A small audio frame classifier, trained from scratch: log mel input, held-out accuracy 99%.
Rows from block 11 of a small audio frame classifier, named by matrix and row number. Rows with one number belong to one neuron. Each number is 128 + 24 x the weight over its row's rms, rounded and kept within 0 to 255. All counts start at 0.
Before each neuron's rows are labels from the 100 clips, of 14976, where the neuron reaches its highest value: "strongest on" is what is common among them. Only what is clearly more common there than usual is listed. The data: strings of digits, spoken by a formant synthesiser in many voices. In brackets: how many of the 100, against the usual share in percent.
# fc1: MLP up (model.blocks.11.mlp.fc1.weight, 768x256), inputs 192-255
# fc2: MLP down (model.blocks.11.mlp.fc2.weight, 256x768, transposed), outputs 192-255

strongest on: "five" (100 vs 25.3); first digit: five (49 vs 9.5); clipping (28 vs 8.3)
fc1.579 [122 129 120  71 131 123 129 164 130 165 103 159 108 124 148 138 105 135 128 125 104 118 138 129 103 125  83 101 103 149  79 129 113 126 113 104 161 193 137 138 100  71 131 117 162 112  94 172  79 155 138 160 146 143 138 125 152 147 144 105 123 146 127 121]
fc2.579 [160 147 105 115 165 148 129 151  99 155 120 145 112 124 129 128 116 120 115 117 158 112 124 113  76 153 126 190 151 120 112 116 120 109 106  93 129 101 128 195 149 141  98 132 114 123 128 144 140 131 106 138 145  86 157 132 110 119  93 119  57 130 150 119]

strongest on: "seven" (76 vs 26.1); last digit: seven (42 vs 9.9)
fc1.644 [114 143  93 112  99  76 110 110 109 142 128 180 114 157 115 124 113 151 158 106 110  92  89 118 106 133 119 152 115 107 100 141 140 117  90 128 155 133 138 144 182 156 142 126 116  57 135 125 148 104 166 116 166 121  68 113 112 140 148 131 126 162 131 136]
fc2.644 [146 150  53 121  91 113 125 135 142 111 171  81 133 119 132 192 142 127 151 126 116 167 138  85 136 109 126 149 175 123  86 102 149 154 116 110 144 116 157 138  88 122  72 132  97 159 116 142 143 117 114 161 121 103 129 148 114  58  86 144 106 175  96 126]

strongest on: "nine" (95 vs 26.9); number of digits: 5 (43 vs 19.4); first digit: nine (33 vs 10.5); last digit: eight (29 vs 10.5)
fc1.442 [114 147 138 134 155 139 135 156 159 105 123 109  79 150 141 137 134 105 161 136 102 110 141  93 134 129 152 111 113 129  90  99 104 194 151 108 106 136 159  79 168 126 136  70 106 137 120 114 109 125 117 128 107 174  96 130 111 120 142 120 127 112 130 123]
fc2.442 [113 159 138 169  98 140 142 172 141  91 108 141 137 128 157 151 110 147 120 105 137 157 133  94 144 112  97 174 141 128 133 102 106 136 134 105 117 153 104 134 135 113 160 155 137 145 106 139 116 145 153 104 182 113 121  84 121 120 129 150 121 122 130 121]

strongest on: "six" (99 vs 26.3); first digit: six (64 vs 10.1); last digit: six (55 vs 10.3)
fc1.126 [110 148 123 125 144 131 170 109 152 178  87 118 109 147 162 136  96 136 104 115 126 106 127 118 142 104 134 126 141 139 102 128 156 171 170  86 153 120 143 131 177 103  89 129 131  81 148 150 107 103 131 143  86 152 123 179 112 141 151 140 122 125 109 128]
fc2.126 [127 143 126 120 121 134  98 138 102 157 123 163 159 104 142  91 140 134 119 132 142 172 168 106 117 197  95 139 147 105 142 126 124 103 134 123 142 171 100 106 169 141 150 127 114 134  84 160 108  75 125 130 128 103 133 117 134 127 142 138 141 133 130 121]

strongest on: reverberation (82 vs 34.4); number of digits: 1 (55 vs 20.1); white noise (33 vs 12.2); last digit: four (27 vs 9.7)
fc1.245 [140 158 140 148 164 100 116 106 164  78 157 104 112 158 109 180 118 100  94 118 144 141 134 109 110 126 153 109 103  47 145 117 119 146 125 117 103 149 106 149 102 134 125 146 104 141 112 126 125 112 119 129 151 136 150 104 138 159 130 125 142 160 106 139]
fc2.245 [116  98 129 122 109 146 106 146  97 146 125 134 110 113 127  93 103 115 120 156 130 110 117  93 112 131 180 111 114 139 138 135 124  84 160  99 143 116 121  99 152 104 152 127 121 157 108 121 116 159 138 142 142 152 134 138 143 102 158 113 103 140 158 121]

strongest on: "three" (84 vs 26); reverberation (68 vs 34.4); white noise (55 vs 12.2); last digit: three (45 vs 9.7)
fc1.756 [137 125  69 120 117 147 147 110 140 114 120 172 153 134  67 150 176 148 162 156 178 103  95 119 122  96 126 120 123 138 128  99 128  95 146  97 156 132 120 121 129 143 124 177 102 100 160 130 133 145 122 136 139 133 144 119 112 126 123 126 133 147 111 140]
fc2.756 [128 135  79 108 142 104  81  85  78 129  97 132 159  70 154 117  99 117 159 135  82 145 120 161 182 103 132 140 122 135 114 115 147 119 148 150 137 110 115 113 111 117 124 116 131 111 140  95  83 144 158 144 101 158 106 110 157 136 115 140 159 153 164 120]

strongest on: "eight" (100 vs 26.4); reverberation (63 vs 34.4); number of digits: 5 (42 vs 19.4); last digit: eight (29 vs 10.5)
fc1.671 [118 161 109 111 128  63  84 110 187 131 113 140 125 135 108 133 162 141  81 133 161  77 127 125  98 131 129 151  84 155 150 147 112 152 147  98 129 116 172 145 154 149 176 153 150 116 107 125 120  73  94 116 119 109 108 108 102 112 105 133 130 131 111 182]
fc2.671 [115 138 129 128  87 123 153  70 104 101 164 142 130  95 156 119 101 113 182 135 157 162  81  94 155 111 124 139 102 108 115 172 109 127 117 165 140  95 127 124 156  97 140 116 104 153 128 153 136 156 139 180 144 132 115 129 139 141 163 112 135 146 125  86]

strongest on: "one" (100 vs 26.1); first digit: one (49 vs 9.8)
fc1.261 [ 97 172 156 123 154 117 135 138 141  77 107 128 123 115 135  77 106 140 169 101 156 136 103 153 109 153 137 150 102 121 137 115 123 153 133 145 154  77 137 111 126 171 156 120 146  97 106 133  94 144 154 161  99 130 116 134  62 114 138 110 170 126 128 157]
fc2.261 [141 181 127  97 112 136 145 185 101 148  96 138 116 106 141 107 156 138 117 102  82 116 118 154 118 131  86 154 110 105  85 104  94 124 109 129 104 128 109 155 129 125  94 166 136 170 136 125 119  94 109 188 120 100 147 155 130 142 106 120 159 141  94 137]

strongest on: "two" (100 vs 26.8); last digit: two (50 vs 10.6); first digit: two (45 vs 10.1)
fc1.291 [134 116 157 129 151 107 112 125  95 121 177 147 170 144 106 133  80 126 124 114 123 142 135 136 110 123 145 118 153  91  99 131 143 138 158 147 121 103 111 154  83 115 164  81 147 126 108 146 124 121 141 176 111 124 154 123 117 154 147 157 147 113 173 112]
fc2.291 [124 129 114 139 171 143  91 116 118 121 101 148  97 114 128 103 155 127 159 107 140 170 133 121 130 150 145 110 131 173 117 139 112 145 132  97 131  97 174 114 109 127 113 139 112 157 139 157  80 120  79  88 161 164  97 116 132 141 151  98 115 157 106 165]

strongest on: "one" (100 vs 26.1); first digit: one (41 vs 9.8); last digit: one (35 vs 9.6)
fc1.89 [166 114 148 101 132 103 130 143  95 129 138  84 146 166 102 144  97 122 125 168 142 115 108 134 101 122 115 108 152 149 161 112 188 124 123 119 120 104 176 152 124 120 127 170 108 157 129 189  96 137 106 132 173 188 133 110 137 149 110  94 156 151 136 124]
fc2.89 [125 117 149 138 138 141 164 133 134 160 167 102 144 113 105  69 150 135 107 107 172 154 142 135 168 102 133 177 133 126  99 139 120 148  92 133  99 114 156 149 100 145 118 147 148 109 123 153 110  99 137 127 180 153 132 126 138  91 104 174 122 135 117 118]

strongest on: "zero" (93 vs 26.7); reverberation (74 vs 34.4); pink noise (36 vs 12.2); first digit: zero (30 vs 9.9)
fc1.310 [125 134 162 118 104 104 108 117 111 132 150 134 140 105  76 106 138 153 171 179 111 151 133 120 160 119 111 103 120 128 114 112 142  88  89 157 117 123  92 121 140 117 123 169 110 154 141 128 100 123 134 132 102 156 162 141 125 131  97 115 179  65 157 148]
fc2.310 [132 120 100  94  74 145 161 107 123 114  83  81 147 129 132 116 118 112 105 161 143 124 141 135 138 121 116 143 123 119 143 130 161 131 107 129 162 110 122 132 155 136 150 154 169 113 124 137 132 122 115 141 161 117 135 137 155 149 136 118 131 120 133 122]

strongest on: reverberation (73 vs 34.4); first digit: six (28 vs 10.1)
fc1.651 [179  92 139 134 145 103 143 141 104 126 153 166 133 150 114 157 124 167 126 118 156 129 159 146  85 110 143 129 117 148 137  93 176 139 137 121 151  74 170 104 103 112 131 162 121 146 116 114 130 156 150 160  72 160 136 120 146 150 131 103 143 130 162 103]
fc2.651 [135 128 114 103 129 122 149 127 140 141 156 112 115 142 126 101 148 117 114 133 105 117 147 121 166 143 142 126  99  86 129 132 127 124 114 165 173 173  88 122 138 135 111 114  87 102 160  76 115 143 160  67 128 116 102 129 124 166 144 159 135  92 155 186]

strongest on: "six" (98 vs 26.3); first digit: six (39 vs 10.1); mains hum (34 vs 12.9); last digit: six (26 vs 10.3)
fc1.380 [155 104 164  98 139 158  89 128  97 111 137 128 125 166 165  93 112 118 102 129  89 175 115 115 149 142 105 127 109 133 112 131 134 177 179 158 164 114 159 132 119 175 143 174 141 124  78 116 137 103 124 135 116 142 137  92 150 151 110 118 125 123 133 117]
fc2.380 [213 158 115 149 147 142  99 113 136 129 112 136 157 148 150 139 125 116  97 136 128 130 119 125 122 117 136  90 112 131 161 140 166 152 108 111 123 165 144 136 117 131 147 157  91 140 141 135 120 149  91 151 112 144 115  95 154 102 155 152 137 121 129 103]

strongest on: "seven" (96 vs 26.1); first digit: seven (38 vs 9.9); last digit: seven (25 vs 9.9)
fc1.353 [157 106  94 132 144  98 155 106 131 130 118 128 121 122 147 113 101 119 180 149 134 122  93 140 148 113 143  86 133 132 184 136  87 120 132 125 129 119 135 143 154 139 140 125 139 121 138 109 142 132 161 142 176 141  96 111 172 106 122 158 129 113 151 149]
fc2.353 [168 105 134 139  72 128 159 111 144  99 120 158 143 144 105 140 149 109 111 149 117 129 146 118 163  93 111 164 104 125 108 135 133 136  91 167 110  70 139 127 127 118 126 158  68 117  94 106 161 131 125 146 182 151 117 143 112 112  86 119  95 139 128  87]

strongest on: "three" (100 vs 26); last digit: three (96 vs 9.7); first digit: three (78 vs 10.1); number of digits: 1 (65 vs 20.1)
fc1.170 [131 145 175 115 159  85 168 133 113 115 170 100 112 137 131 161  93 118 139 110 114 109 144  96 175  83 134 181 147 151  96 103 175 116 163 119 158 165 172 150  75 122 146 126 112 160  98 119 104 117 182 124 118 124 110 121  83 134 111 144 131 102 146 119]
fc2.170 [143 119  98 132  98 167 126 131 143 126 103 143 104 131 141 116 127 172 147 111 139 124 105 101 158 107  80 120 134  97 125 106  97 122 151 150 126 125 111 115 124 102 131 143  99 131 166 165 148 131 146 124 137  91 109 121 164 122 124 133 141 154  84 111]

strongest on: "three" (100 vs 26); number of digits: 5 (57 vs 19.4); last digit: three (54 vs 9.7)
fc1.399 [113 142 154 128 129 175 152 133 144 126 122 147  93  92 174 175  78 106 121 110 110 136  87 125 118 178 129 121 153 139 132  83 128 144 118 111 151  90 122 117 150 132 101  91  93 136 132 157 136 150 119 163  99 122 100 147  83 172 132 127 130 103 107  98]
fc2.399 [139 153  90 135 136  91 116  82 136  89 110  89 123 152 115  24 148 171 150 122 157  92 117 121 137  62  60 109 124 155 112 129  86 151 106  92 101 158 137 128 147 101 136 134 119 123 129 156 106  90 153 101 151 121 153 152 129 146 126 137 111 163 175 117]

strongest on: reverberation (72 vs 34.4); "seven" (55 vs 26.1); "one" (54 vs 26.1); white noise (49 vs 12.2)
fc1.13 [150 114 156 170  99 111 175 131 117 177 114 133 132 149  60  85  80 103 152 161 107 118 135 122  93  91  97 126  72 120 145 127 115 170 162 129 146 153 159  86 118 121 127 112 174 117 114 143 128 109 165 158 135 112 148 135 112 144  85 143 139 164  81 102]
fc2.13 [114 115 163 121 168 134 131 103 157 155  74 101 134 137 146 133 139 142 149 123 131 151 127 134 133 131 149 137 135 129 133 159 120 121  67 115 110 135 160  69 135 115 150 153 131 161 159 141  92 141 142 138 139 108 101 143 114 127 150 104 143 108 169 119]

strongest on: "eight" (100 vs 26.4); last digit: eight (92 vs 10.5)
fc1.552 [142 170 146 172 129 109 114 105 176  97 161 110 131 124 102 134  79 149  87 143 171 142 121 101 151 140 145 143 116 130 134 123 134 145 116 143 152 108 168 131 164 129  97 154 110 130 135 135 173 101 158 138  97 118 174 128 145 119 133  67 100  92 127  94]
fc2.552 [133 173 130 126 117 128 132 153 108 110 120 125 105 121 152 110 142 135 129 134 125 135 110 133 121 134 133 197 117 207 129 153 123 116 142 143 143 127 142 118  84 154 148 126 161 141 165 167  67 150 115 103  97 105 149 162 100 137 123 150 141 108 161 149]

strongest on: "nine" (95 vs 26.9); first digit: nine (51 vs 10.5); last digit: nine (50 vs 9.9)
fc1.199 [ 88  94  69 116 116 125 131 116 150 117  97 120 175 120 109 118 106 123 115 143 130 101 100 111 137 138 123 115 147 164 159  92 168 121 126  93 106 139 138 134  89 128 124 117 113 188 152 173 149 136 170 175 164  97 130 141 117 126 147 147 154 131  39 138]
fc2.199 [146 116 141  76 149 133 105 121 119 153 132 105 107  86 110  97 149 100 181 128 161 123 137 128 113  73 144 132 125  81 124 147 143 112 152 133 175 148 159 127 108 134 166 162  96 107 144 122 146 134 140 117  98 129 119 108 120 134 120 130 106 157 119 103]

strongest on: reverberation (94 vs 34.4); "one" (54 vs 26.1)
fc1.589 [123 145 176 155 119 154  98 131 118 146 106 159 104 113 117 141 121 147 132 139 137 158 114 107 178 118  99  83 139 134 140 129 101 130 122 131 111 119 131 102 148  94  97 114  96 106 114 116 101  88  99 175 125 121 145 146 173 103 111 176  91 141 141 148]
fc2.589 [139 149 151 103 106  72 148 113 143  85 106 166 165 158 145  90 170 104 123 129 168 105 169 122 106 143 145 131 152 178 104 166 113 147 124 143 139 135 124 168 124 137 115 126 131 142 123 123 141 179 167 111 143 116 116 120  75 105  80  94 120 124 130 130]

strongest on: "three" (100 vs 26); first digit: three (61 vs 10.1); last digit: three (42 vs 9.7)
fc1.111 [157 112 109  97 103 118 141 108 147  97  71 145 142 148 135 138 122 124 155 104 122 128 100  99 125 142 117 157 116 146 121 110 100 131 131 122 100 121 156 175 123 137 148  98 140 120 138 125 176 126 152 105 124 142 109 175  98 136 122 126 117 134 115 127]
fc2.111 [ 99 127 146 150 136 143 103 150 119 157 156 137 130 122 164 137 151 113 153 156 109  99 148 108 163 122 140  62 123 153 141 128 105 127 152 132 122  99 132  99 119 124 105 101 104 133 118 148  94 111 117 106 116 110 129 138 156 159 126  92 148 117 144 118]

strongest on: "six" (100 vs 26.3); last digit: six (63 vs 10.3); first digit: six (28 vs 10.1)
fc1.269 [125 111 125 135 132 123 117  94  61 118 149 132 109 149 122 125 161 113 122 153 116 125 120 143 171 146 116 164 132 147 120 101 120 162 118 116  95 161  87 169  84 100 154 134 127  96 128 132 131 132 175 119 146 133 143  95 140 120 171 132 126 124 152 165]
fc2.269 [ 78 169 169 170 130 109 125 103 109 115 152 110 118  98 126 119 121 114 134  93 141 110 102 114 137 156 118 127 121 117 132 111 144 105 117 124 116 157  96 144 140 135 102 154 124 106 168 105 169 140 107 101  99  92 137 179 193 143 135  76 117  84  96 170]

strongest on: "two" (100 vs 26.8); reverberation (96 vs 34.4); last digit: two (81 vs 10.6); first digit: two (32 vs 10.1)
fc1.718 [142  77 126 119 167 191 154 113 131  92 124 103 182 119 120  76 108 129 118 100 105 105 120 113 141 103 141 111 112  95 103 131  89 134  95 137 129 146  94 113 158 179 114 136 139 119 138 112 138 126 138 147 112  56  94  98 156 131 106 135 128 107 117  77]
fc2.718 [170 139 111 140 127 117 148 143 176 157 110 141 123 146  98 147 148  85 154 125 168 131 163 141 151 164 132 114 125 172 101 103 155 196 150 135 119 133 152 133 112 120 140 121 127  78 120 170 134 153 120 117 138 141 139 139 121 103  78 149 110  90 113 203]

strongest on: "one" (60 vs 26.1); last digit: one (50 vs 9.6); last digit: two (37 vs 10.6)
fc1.653 [ 97 122 174 169 140  86 137 153 159 105  77 140  92 142 119 113  97 144 130 118 100 107 106 138 117 152 165 144 122 153 104 136 134 178 123 111 110 146 106 142 151 104 100 152 114 121 144 102 130  93 208 112 105 143 113 134 162 103 120 105 153 117 117 132]
fc2.653 [177 122 138 118 109 124 123 120 122 107 124 142 111  82 161 128  90 127 159 121 159 126  98 151 141 126 116 102 158 137 142 132 108 138 157 149 124 151 144 113  79 119 132 106 128 153 137 147 129 123 132 133 141 160 136 110  83 119 129 110 122 128 144 111]

strongest on: "six" (100 vs 26.3); first digit: six (53 vs 10.1); white noise (47 vs 12.2); last digit: six (43 vs 10.3)
fc1.277 [132  60 145 125  89 116 130 168 126 148 140 163 162 141  76 129 134 143 129 149  84 128 157 127 124 135 137 146 110 123 110 137  62 182 143 137 153  92 140 147 109  99 138  99 143 144 175 110 129 127 121 110 152 144 111 127  84 163 123 144 148 198 150  87]
fc2.277 [ 87 138 147 125 154 109  88 145 148 146 154 136 119 145 127 146 130 107 179 115 123  95 141 134 129 123 102  82 119 104 154 132 120 142 139 153  92  98 129 106 116 124  86 144 125 135  85 117 182 143 139 162  97 179 103 135 148 166  85 109 135 128 104 104]

strongest on: "one" (100 vs 26.1); first digit: one (32 vs 9.8)
fc1.136 [126 116  87 179 131 103 158 141 136 111 132  99 148 125 113 126 152 151 143 104 139 102  54 131 156 123 139 121 128 151 135  93 111 127 160 203  92 157 145 103 109 118 110 159  97  87 124  61 139 155 137 133 130  96 104 165 116 115 164 174 140  74 133 138]
fc2.136 [103 103 161 154 175  73 108 120 143 123 124 161 134  92 104 129 124 112 137 118 115 101 123 144 141 102 116 109  82  91 111 121 170  91 114 111  99 103 163 120 166 137  98 134 102 136 107 154 131 148 115 138 132 138 130 100 136  76 137 119 126 141 164 122]

strongest on: "one" (100 vs 26.1); first digit: one (58 vs 9.8); last digit: one (51 vs 9.6); mains hum (33 vs 12.9)
fc1.435 [110 103 144 131 143 144 132 141 103  73 135 165 148 152 154 104 146 126 131 126 166  94 105 121 138 136 131 115 144 149 110 105 107 149 122  87  91 174 113 147  97  95 115 138 151 139 135 138 114 115 151 116 138 128 144 146 173 177 131 142 129  86 161 165]
fc2.435 [113 141 145 163 106 120 123 113 129 178 160 106  95 119 139 131 114 156 123 115 146 152 121  70  78 108 159 136 116 146  85 146 131 161 164 116 131  88 142 125 127 140 156 128 114 136 119 111 128 119 120 141 116  93 107 118 111  76 122 134  82  81  75 117]

strongest on: reverberation (90 vs 34.4); white noise (32 vs 12.2); last digit: eight (32 vs 10.5)
fc1.577 [121 163 166 127 130 149 133 140 138 114 150 115 119 128  87  94 121 146 119 130 140 127 109 125 114 107 123 118 110 145 132 145 129  97 130 104 158 154 117 122 142 139  44 140 158 160 128 118 127 127 166 131  76 104  83 117 134 158 134 126 131  90 132  89]
fc2.577 [118  78  96 137 110 101  95 140  56 147 102 170 123 143 114 109 133 154 123 120 104 170 164 151 131 100 114 119 136 114 152 124 126 123 130 161 127 119 156 131 127 104 180 149 106 137 172 132 113 109 133 156 147 103 157 141 122 116 163 102 167 148 148 154]

strongest on: "four" (100 vs 26.1); last digit: four (38 vs 9.7); first digit: four (38 vs 10.2)
fc1.701 [148 123  93  92 170 162 169  96 155  84 118 130 126 125 118 123 119 127 102 157 112 124  92 117 138  90 106 163  91  91 163 125 117 116 102 122 158 129 148 130 143 137 105 121 164 149 127 155 140 148 140  95 111 146 148 121  93 196 135 107 132 174  84 147]
fc2.701 [ 83 126 143 118 110 117 203 128 112 105 113 149 136 139 118 135 156 130 164 121 152 116 110 153 149 153 118 168 124 136 118 127 140 147 120 106 150 101 139 124 132 139 114 144  99 124 122 102  94 118  99  79 145 107 138 121 154 125 128 151 158  70 162 120]

strongest on: "four" (66 vs 26.1); reverberation (64 vs 34.4); last digit: four (35 vs 9.7)
fc1.307 [166  92  69 137 179 161  86 153  94 117 112 159 121  67  98 106  91 127  98 109 124 143  88 153  86 158 169 106 122 128 130 146 116 136 113 165 111 141 104  82 133 139 145 149 146 149 105 120 151 141 118 135 174 150 159 113 180 109 121 123 117 109 141 140]
fc2.307 [136 123 111 142 138  77 155 145 131 172 143 119 127 122 115 132 118  90  98 159 147 147 128 149 150  97 151 137 162 133 130 155 143 145 134 150 127  95 104  72 150 147 129 124 164 137 130 152 146  75 147 108 128 115 112 106  82 112 142 113 146 123 135 145]

strongest on: "one" (77 vs 26.1); last digit: one (40 vs 9.6); first digit: one (33 vs 9.8)
fc1.223 [142 119 116  89 165 134 154 133 182 155 147 116  81 135 135 125  96 107 161 145 122 113 145 140  90 130 154 117 145  92 134 146 144 188 134 111 101 119  63 117 129  99  61 165 145  93 150  93 107 153 122 101 146 130 126 132 129 134 122 142 112 139 168 132]
fc2.223 [ 98  96 169 131 106  93 110 136  96 112  98 125 138 120 104 100  80 148 119 127 170 150 103 125 147 124 149 117 114 117 107 116 125 127 158 103 144 148 125 137 139 112 136 120 142 122 136 145 133 125 140 108 178 114 135 116 128 152 129 146 160 126 129 119]

strongest on: "one" (100 vs 26.1); last digit: one (44 vs 9.6); first digit: one (34 vs 9.8)
fc1.657 [133 130 127 167 150  99 163 131 132 132 148 152 136 127 128 123 145 103 129 134 154 132 113 154 133 100 120  80 105 163 113  69 153 136 101 129 128 138 150 113  86 168  88 164 116 115 142 105 160 163 156 141 128 112 117 129 147 115 138 186 141 114 115 156]
fc2.657 [109 147 106 135 128 107 129  99 108 126  98 134 140 117 121 113 113 145 153 110 103  65 129  73 184 133 107 119 156 116  93 157 117 118 160 135 121 126 132 133 136 139 175 115 120 127  85 108 122 134 126  79 138 139  92 145 160 132 123 133 130  69 154  97]

strongest on: "four" (100 vs 26.1); last digit: four (68 vs 9.7); first digit: four (39 vs 10.2); clipping (30 vs 8.3)
fc1.763 [138 124 117 137 142 127 127 120 141 133 151 110 102 150 186 116 132 122 104 142 166 138 159 100 129 133 152 122  94 168 169 129 129 131 134 114 101 181 141 170 107 120 115  86 119 180 120  93 170  97 113 118 114  89 116 117 148 170 118 160 113 143 110 131]
fc2.763 [118 118  98 139 142 102 127 107 151 152 148 124 134 112 138 102 113 137 139 144 158 121 160 148 141 175 102 167 152 161 118 157 128 108 146 147 112 105 104 137 140 108 151 103  99 122  78 176 160 108 145 126 172 121 106 151 149 144 148 105 108 163 144 118]

strongest on: "nine" (84 vs 26.9); first digit: nine (53 vs 10.5); last digit: nine (47 vs 9.9); white noise (30 vs 12.2)
fc1.146 [134 130 119 107 158 111 123 136 158 105 101  92 139 180 114 138 119  95 130 109 105 153 119 106 118 119 120 140 106 125 105  94 168 177 124 109 113 148 101 127 133 143  99 117 130 134 101 121 131 144 133 107  98 101 110 148 114 129 125 143 140 127 101 168]
fc2.146 [ 95 100 165 123  89 141 146 116 129 104 133 161  79 114  78 167 125 191 111 139  95 139 138 132 157 146 133 152 136 122 140 122 134  70 145  96 137 121  89 124 141 157 122 127 119 111 138 130 101 117 143 139 175 131 138 104 113 157 110 142 171 121 129 135]

strongest on: "six" (100 vs 26.3); reverberation (99 vs 34.4); first digit: six (53 vs 10.1)
fc1.181 [105 139 134 148  93  52 133 151 139 165 128 130 115 155 136 139 151  74 134 111 138 102 153 146 104 145 127 129 130 104 130 116  88 124 158 124 137 111 137 104  84 105 120 159 118 170 116  62 180 149 101 126  84 156  99 130 110 163 135 126 118 127 126 116]
fc2.181 [105 156  61 123 103 133 148 131 109 140 150  93 143 125 193 128 147 100 122 152 101 104 148 124 136 135 135 122 116  90 101  90 127 138 135 150 131 173  84 111 104 100 124 132 122 103 138 126 137  92 128 119 120 146 152 119 159 163  98 126 131 145  73 132]

strongest on: "zero" (96 vs 26.7); first digit: zero (85 vs 9.9)
fc1.561 [114 127 136 134 131 117 145 110 137 116 107 179 129 103 129 159 142 140 145 161 157 104 114 118 131 144  91 108 151  98 158  90 111  96 127 149 163 140 163 141 113 151 158 163 145  98 130 135 128 131 117 107 132 136 152 122 126 165 141 124 112 123 116 169]
fc2.561 [128 175  99 123 131 107 140 123 119 125 147 109 159 142 138 170 154 111 127 157 125 127 120 129 123 116 153 141 118  94 120 126 117  91 171 177 128  79 114  78 146 111 100 125  95 118 113 156 101  96 140 172 157 175 117 139 110 153  77 158 125 147  94 126]

strongest on: "three" (59 vs 26); first digit: three (37 vs 10.1); last digit: three (32 vs 9.7)
fc1.155 [139 172 158 121 127 113 167 127 114 153 106 140 140 124 153 103 121 142  97 138 119  81 114 136  97 151 120 115 143 117 157 164 107 162 112 157 120 170  62 137 139 153 128  98  85 124 116  94 172 124 123  98 138 162  86 135 103 167 100 112 153 127 128 108]
fc2.155 [121 122 111 129 119 110 116 122 107 146 118 155  67 170  80  94 155  99 209 166 127 119 148 134 137 109 127 106 143 111 154 124 154  92 121 124 188 147 113 136 104 149 119 132 176 117 125 141 159  83 122 148 128 101 130 121 138 133 140 154 104 119 131 138]

strongest on: "two" (100 vs 26.8); first digit: two (67 vs 10.1); last digit: two (51 vs 10.6)
fc1.235 [102 118 153 137 160 119 152 135 119 150 130 149 113 137 140  77 140 144 129 135 131 135 138 141 139 159 174  78 126 182 126 147 129 137 117 102  86  90 140 103  83 143 121 156  86 143 154 131 126 104 124 168  83 155  92 134 141 147 119 160 185 129 145 140]
fc2.235 [113  90 140 115 112 129  92 126 126 151 152 105 149 120 135 135 115 113 130 129 171 138  94 121  94 159  93  96 113 105 125 149 144 132 127 111 115 106 180 112 148 132 160  84 104 153 123 113 116 165  80 101 106 130 130 124 139 151 140 143 103  87 141 149]

strongest on: "five" (99 vs 25.3); last digit: five (82 vs 9.6); first digit: five (37 vs 9.5)
fc1.348 [163 168 161 110 118  86 102 129 164 119 131 102 108 106 118 157 102 124 169  98 118 128 106 115 108 147 101 148  80 145 128 143 126 190 137 159 143 138 119  99 134 110 106  97 112 143 111 129 177 158 131  97  96 139 179  86 159 118 144 116 123 110 129  94]
fc2.348 [116 105 127 137 154 152 126 148 185 114 127 119 158 175 144 130 141 114  82 134 135  99 101 137 108 131 154 111 150 129 139 116 109 164 130 113 121 155 119 111 143 166 117 149 146 140 129 100 119 142  98 120 134 165 102 107 126 129 133 115 123 151 124 129]

strongest on: "three" (100 vs 26); voice: child-like voice (52 vs 24.9); first digit: three (43 vs 10.1); last digit: three (38 vs 9.7)
fc1.122 [181 124 180 127 154 107 105 154 135 117 125  99  87 178 152  88  88 112 164 128  82 141 147 114 107 107 119 121 151 114 135  94 124 117 112 170 122 106 103 172 102 183 133 120 138 165 147 156 111 147 149 154 110 136 102 114 122 148 161 177 114 102 100  88]
fc2.122 [145 141 146 108 140 115 162 111 104 162 156 124 131  99 147 104 132 140 117 113 106 105 144 172 154 132 142 129 120 117  97 148 168 164 148 125 134 119 118 146  90 114  62 135 127 134 127 165 125 147 121 112 118 117  93 116 131 104 151 143 113 161 144 152]

strongest on: reverberation (61 vs 34.4); first digit: three (34 vs 10.1)
fc1.754 [126  83  91  73  92 137 150 140 169  96 169 104 122 119 103  83 138 128 110  69 136 142 123 117 146 147 118 121 126 111 138 135 147 133 126 131 158 103 140 111 150 143  95 153 107  82 143 110 104  85 172 142 139 119 121 111 105 152 174 130 130 101 124  78]
fc2.754 [128 115 137 148 180 105 121 102 117 163 160 170 125 144 104 130 157 136 133 134 102 114 167 117 123 120 110 127  89 125 115 115 111  97 167 126 129 150 129 140 138  98 132 145 138 156 130 194 128 142  60 126 101 134 133 146 127 123 125 139  99 186 140 182]

strongest on: "six" (69 vs 26.3); first digit: six (42 vs 10.1)
fc1.504 [102 129  97 107 151 102 115 121  75 119 131 121 110 123 160 124  92 116 117 128 108 141 109  92 113 152 135 107 118 151 167 146  98 116 128 144  92 128 171 115 168 134 119 114  83 166 137  96  80 104 121 164 148 146  89 116 151 164 135 117 133 114 109 116]
fc2.504 [164 116 171 155 151 129 138 116 128 140 111 140 145 156 120 149  87 157 138 118 106 118 184 149 108 130 121 177 172 162 131 115 159 112 136 135 113  67 113 147 129 119 125 161 181 113 120 116 135 161 155 137 177 150 150 139  86 116  86 126 125 127 109 148]

strongest on: "nine" (72 vs 26.9); first digit: nine (41 vs 10.5); last digit: nine (36 vs 9.9)
fc1.402 [129 113 133 114 150 162 135 128 147 139 138 170 123  87 104 115 153 139 109  83 148  89 154 139  77 116 142 112 128  91  70  92  95 175 107 122 146 147 107 110 105  93 155 135 107 134 131 124  98 106 132 145  68 135 117 170  73 144 127  94 140 132  65 127]
fc2.402 [157 125 165 123 176  67 130 116 154  65 136 181  89 150 111  87 113 151 139 109 121 153 139 131 133 115 142  58 135  79 167 131  89 137 143 140 149 107  69 121 165  84 140 113  97 149 121 182 132 102 123 115 129 105 121 107 155 122 137 120  67 158 159 145]

strongest on: "nine" (95 vs 26.9); reverberation (69 vs 34.4); "zero" (60 vs 26.7); last digit: nine (46 vs 9.9)
fc1.427 [189  95 150 117 109 130 102 157 137 100 147 124 119 156  95 134 142 116 142 136 107 117 104 125 162 155 109 137 104 178 128 155 143 153 156  95 127 127 138 127 136 136 136 142 120 149 122 134 122 100  81 162 128 102  77 148 169 152 144 105  98 118  97 134]
fc2.427 [102  99 144 138 124 119 146 152  97  99  90 121  98 106 130 164  73 147 117 123 137 161 129 113 131 142 159 130 121 170 110 126 137 175 128 129 137 158 125 191 113 145 105  81 130 111 133 136 116 143 156 105  97 118 112 117 129 145 160 144 128 127  95 108]

strongest on: "seven" (100 vs 26.1); last digit: seven (71 vs 9.9); first digit: seven (41 vs 9.9); clipping (28 vs 8.3)
fc1.466 [130 149  95  99 129  96 175 147 104 102 113 136 128 156 151 146 143 150 128 138 140 162 109 145 129 150 140 106 122  98 110  95 146 119 142 109 123 128 118 173 111 119 115 116 148 141 179 130 154 100  97 112 132 104 137 118 112 133 109 116 112 145  78 109]
fc2.466 [128 104 177 101 115 124 110 144 153 156 131 111 134 159  74  87  85 123 140  87 165  94 117 160 130 111 143 113 138 128 103 118 140 128 143 126 154 103 135 115 173  90 122 159 134 164 121 107 123 135 142 147 102 127 111 148 110 118 126 177 144 101 141 142]

strongest on: "seven" (100 vs 26.1); reverberation (100 vs 34.4); first digit: seven (62 vs 9.9)
fc1.467 [141 100 111 151 128  80 131 144  98 105 119 158 121 123 149 153 111 104 154 102 109 130 121 159  92 163 142 129  95 155 139 139 128 115 146 113 133 141 125  93 122 109 110 121 138 122 112 121 152 100 145 132 100 124 107 156  95 146 137 128 123 160 112 183]
fc2.467 [133 119 108 137 118 119 168  92 147 142 117  87 143 122  81 140 186 135 138 133 152 126 136 157 190 170 135 127 130  84 120 141 134 137 123 138 132 116 174 122 146 120  90 135 104 112 153 104 114 111 167 147 131 110 161 104 140 140  97 150 130 155 117  95]